A small image classifier, trained from scratch: width 256.
Rows from block 11 of a small image classifier, named by matrix and row number. Rows with one number within an expert belong to one neuron, the router's apart. Each number is 500 + 25 x the weight over its row's rms, rounded and kept within 0 to 999. All counts start at 0. Numbers have three digits each.
Before each expert's rows are labels from the 100 images, of 14976, where the router gives the expert most weight on average: "lies over" is the class under the peak. Only what is clearly more common there than usual is listed. The data: simulated stained blood smears.
# router: router (model.blocks.11.mlp.router.weight, 16x256), inputs 0-127
# gate: expert gate (model.blocks.11.mlp.gate, 16x128x256), inputs 0-127
# up: expert up (model.blocks.11.mlp.up, 16x128x256), inputs 0-127
# down: expert down (model.blocks.11.mlp.down, 16x256x128, transposed), outputs 0-127

# expert 8
lies over: nucleus
router.8:529471523502460472451523455487467501506489513468479505533507474500492519506478536509525501519453508527504510485473468461480483501411501475509506479498501479481477479536507481504531487571532470553467497520498488491519502482515508519529539484493501518470489470448514493469530479525490476531510537523484488516521506475488522444505517462495496490543554434518516463510511502512513510515455
gate.1:519534453445526489525485516470459513527461508486528456496552518521514506503534480519506528518520533447502498527519504487533525506529485498492486468482502470482533547463482508496498516476491495480542509473509527487509498496535495468490474522471568521481516486501468473511520511535519489447515484527504502490451452519516490524507561472510515504481480504504553504488510500500463536471498
up.1:488536486540505453494494495488512461459494513548530541537490498505508501505515518520479531557486501481505520513553516517545515518502518532486531485487461513473476508513550473455457530500458516517542468496502517455531449526496485492521514509485468521527481472502479520491462493484496481506502470538445503524536533488528482500500506487519489512546504493495514489474500453542485495515499
down.1:502540513523477500557499478481512504479484509522465556488493554535515525514512524491526462530535501497509550498545535491489524531490466532467491502517497478472482484496504495528535463488483474476547501485500480501516503520567493506485500505512493495457534506457505495479545484500472455462536481533488439432493477457519468540532494507456534501458486458560489471474520485521540529486524
gate.2:479541488496489520529465481492486498471535492531518527488490472507502443474513503494509474493492497483540509515495515527529501480510516484496471467477472479507538544496494495483555515491516496490460489454447457469506475501500482483491484515495496503513487523503539439505484496534493493499526510539498497537495503534498523503467549473547520543490465549471489483477506493482511523453536
up.2:445519472494510536498497482471510476501508480523511503478498468510501448514505508498507533498503449496507511504495535505537518506485521458499519464467466513531505541511447532537497552494511482503520532489497482468528483520523455483526459534498494524524522532469517463517465507519509473492492470526497451549510489534528525501465505479541523544528490547486450482519523463494469505453521
down.2:553525457468470505512527489531524546465514571506462562509470522529522473528466543504500512526480499526475540528507524493475505504497479456475507508529468468509487456496513494513526495488481456521499529497514496483463528529491526505493516515508512482463546508494504472523499512532528565500503491537532511480487504494518466516524477497477536526479461467519480512480471460507519503481525

# expert 7
lies over: large cell
router.7:440515523491508472494466484511532474525498488527425459537523543512478511503540436490470507525542525459506498457465497521544530510493517514513484546499509444542516490512449521485469539466485501496487527507496505492533533519491494495473476486530505497531476481481468533488510489487527518539492459480538497519545481492508502493474475537494499496471517535513513516529529501515468483499502
gate.1:497535483548529489504502479461516500480497491513459491500499500481493498512526515479516534518487505474520480525489500532533514496492508546530501527491455489515524496477484512476517520459490552516554501503480505455449476495480489468466527491477449490524457506509488491465497515476479496505499488508537481490490507502535481521487469511456477466464475549523457480467535499487502485441542
up.1:507482501442474530496507509531489489506505480482536503511497491506503514500507496529496469491516498545475519504515511450457500514510487454496463454491517510483479514508511479536500477510530450468490476519531519553524517499540521539536473482520537511473520483484524513506477487541519488482473534502458530493511509489437543485517522463541511524515499473498547495532447506479498482548459
down.1:457513499487533566567522483481478507521534478511499506479493462493513514474507496512491536472495530496529497484471470501471474481494516490509478558502504492492519482513487545497488541561491516495500498491549497485464503523491495503469506498459467491474520472514471486480507500496498490507487524470510473497493521497507498452565484497487512494510529506540501534503535498522504525482528
gate.2:476524458514532476477532508460497531490501511516452543501499496487499488516526489479498479525535521458512486508469488500525542512502497574540524530496437480497475443477507509458524506471473531493538512504470498462458489515462482452480523516486483493505495505453493523456535537496487489495537455495496504484497486530509499516507502530494509474505496519535438492508508498528538506453534
up.2:497483537515473536526489508534489492500551488475535478483469489501506491478518514511524499475451482542464528492510540506483490496548476444499487452476556521504515546504536471521478510529539466500500475517512502531504505480528561546522487495511518504476524520516480494522492482513472532486468530510487480517500525478508504470508522469506488524478510478455502510534502512476482522556442
down.2:486509482498507530546498501475501503511513482501468514456469471495510501517524479526523514504500522519542517483492500455485514515499479510541475547470509469497518468519521511495485514548470459483506482485570505506498500525532501488461510509507463504503507516512500495454532494494483485516438531481496499481522523504509505485557512519521509490473538500510481520516496508495497491473509

# expert 12
lies over: large cell
router.12:533480469491492491501465496536487544494505487538490528492534520500536495508493511490517478484503501469498500509483513557506458511504532477519509455514462514495514523483536519461529528501504494529559487476494527482553517575525475518486520494474489513501491516520513444522504477529504475465521507486443504494481500498490460528491477472501517526501526479455540484445529482532489513507499
gate.1:500483498530497488504481470527517528509493472511558510468509574514504536522503460495485481520521495465496490480472469504526472500544515479462481495522525506541488515528472526498536496512526534516496504531489514464496530538481500514489497507486487502532460466481487495479483453440496442511473438475491513516484524455542509497457464511492511505502486502463524512515532504524486507460530
up.1:445544476510527549491489468539543503462528470522508516526524485519533496497538467502501498545459509474508552478528475519501487507501490498497495450452491508464459490482548524509492517493442495467512497464497498473520487559479490537522528526477477486537476524487481490517481479509506466538471524533487528530543474510509446506550493492476468535507503515517490529490532488508509475465504
down.1:486559456470507470474510470509519497463510518503561508478537533515474512509529534535510476508463507438511504497528505503466521488507519505488527500504440517492527510502497524509502493450467519510508484489494494453494497566515487558473510479471516461505502497549484488547514516489512522481523476531516542476507494510472488516519515487499503459536521472509510541451516446502464512511489
gate.2:516518466511445516505483490555526554483525504518450539485502487516513494523518502480523499504463481473522511499509493539498478463534491464516507483500503461485449470441526515520510490484499495495488470503497481484533499527468537507489557520468476488537479506533548521561464486475502524536482507510547512510480510501478526503486458503478479494480530531497538496468508516512489511479582
up.2:507490460511472502504484454535513552486524536482518508530479510461476536550453518493557507499526508515510455506472485482525523524543487539546491533494493503502512507494540489457489467519531495509475516512465489457480483496460530532506495515528440500480466455480520517499522485467453481511532476505466543489517533505516514495499472487473523506506500432505520499512455515468532496527518
down.2:521486490513422506513465523487502501493484532550471509480487499500463469480481485441492459492507466526544460474513519524494509478479521499486457487512513492484527514465469496501521513554531452512485517491483472518500526506500489475531477472512527504490515510526552473496499480569507552502531532534515462522474498495482511477476530535483513484481478527503522459538529519483479480497500

# expert 15
lies over: large cell
router.15:460489510507514486530491489502489467535506471484512456498498527531492502512495457485488473503536492533517469489487465491479532556492437510523479522461484487528507522526468488462486470489467509454501498491510454511500529547518474530486484497501482525500487507480510521501551543501508474512518465486510483465504458513485546530502508468474514546494520494517484479550535516507513495505523
gate.0:497486484494497491500489472509501461548473486502517448511519525519537543474532515514505457504503499493508495496477440512516496435508525512516468550529512527507518509487486529482539494474475489542521548511509518507506506529468450450497504422484482517506485447543508491501500501482489488485487497472532491481463494486537465538477530461474511470514479501537506511466541500480485496452492
up.0:519468504478514488524468518489505482511478472478484445517478529518530534511515518522534480480556524536491454474475481447530496470530508488478464549563544494508515496464464534477504450526492497513530521546544494459524515503506500504497493436501497498494463510501485554518532496495485475490458478495542512437450537447530486537519502453493493488477476493525520513494516530490515488512473
down.0:509518547499471538518498503482502566483502525543482485486448501510495503499508473473473519509461480536519501533462505477510501510490523485475500513488559504513519500512488513500519539507569457496484534505534444517502494528518492462467518483505506494454525525508463499480499481494485513514488483481467512488534485490483475461500508485495514459480510536519473452543468537486474533478515
gate.1:488462467488506468481482489517505475537495472458499453527487503557494488477536502479553505525512526509491490481531468502531499518508426515524474453454462465526511527506493525467471461555465502494534512547505533519484522560503518507478529467478476514523504501482521530492535515486519486506468468526499481499521498467521531492487499453482529511504533503536422487505486529507498488532494
up.1:479492482514509486508467509514465487507503487508458476498532556514507523472537505474444447464586488472524478467503488509506537481481507544497475553504530517485551516501469538512519467459514500541470515502456508510519511458457446473504498487472502508525458454480484489489477499506538475472517474458527507487454500498455498520470533539506514534497475525489516525494510489492500479464520
down.1:497494507514509521514562528477517536487474517513483542495497532524514477510478482501473545482488432552477522506501558477503530500516537468470493467531546495478486507533519494493513525548548491476531458489502534516490464505526529493510495516495444492519543535476462534522436494514499540489464467468517483503510505448515493495480513482491509534485462513468490501498408497513495485500474

# expert 4
lies over: large cell
router.4:482493469494498484475488497520477498510474496495495499551518479514529522486520511497488489526451521462485496493500445508472483467510483513491500509478480481512516472518478503569517469505476473495466559553472504508513518511457507505509538484496506539532476510519540500510520462497533460525518542467549523545522476519485512475501519464462529483533535514519470524556484517515468480518527
gate.1:475466503505534483561520494515496514515522500462475450497543567500512507480537495513523508480494484497527492475519514512511470516514501497524501502506495509527531513502501454490469490466484503493509477478529522474517527488520481481463483520483479489504524514488456559486510513509517517497485483453499491452492488480509503560462496481535524468461491494493517461467511541511507498528459
up.1:522522438521466524456524475497524505489498538521536537495460447500490452519469488464489504514544525531513495536502484501517537482496528536499494506560502492472510492517519515521493505515487519525464504490491496491465479516476523518507517504480478467473509480499518509479491500486463533475473469546486495492486520519511461482532503498472490540510485509482485502498501459535542519485516
down.1:485456475542483483491455485527465451557511468488526495497482538488493501482507464502522505554539511521519498482492486492462506526502476491484485482516513487552538543502511520496505455505477464514477507540491480480525550501490497523520505494469492501538447476494506492496531461475458447501487495511511465474472514466506522508467469495492513493487477517537552537508559516471501509460513
gate.2:481474473539502502505481484515537489471499495502492509477503507496524519539548476502539447529487524511518457490509483515498481505520491493475476513559464503526537501502507504543510468495446496516485506513493470451540493515504508532533512504493465499511463516505496453525531465471452462525494487467502484498479556466520477478510537506475530543517520496491497496484506504511513490484510
up.2:504522515471471493493517534494471518506513496479508485521501489530449488453468527504470534475516484481463544508494530488503537507478471516529513494433523529434457479496512493478510529510545514478523488473509529552476486467476473491484482513509551491475512481497499548508484545530545499484521503527489517504508459531478546498503480493518466484486479506520497486519502515486485521505469
down.2:483512457482485454513512477521517475526522485492528511483521521500525504468530494487485446483494521490500510498520487505464536475523502523537470488462472488441487518452500470480504502494470521511495462454503507473531521533475500541541522488458490472511470480525504492549500543511513500481506535514499570469517457526498501541508473489507529510496503506512480529490510491526542515496489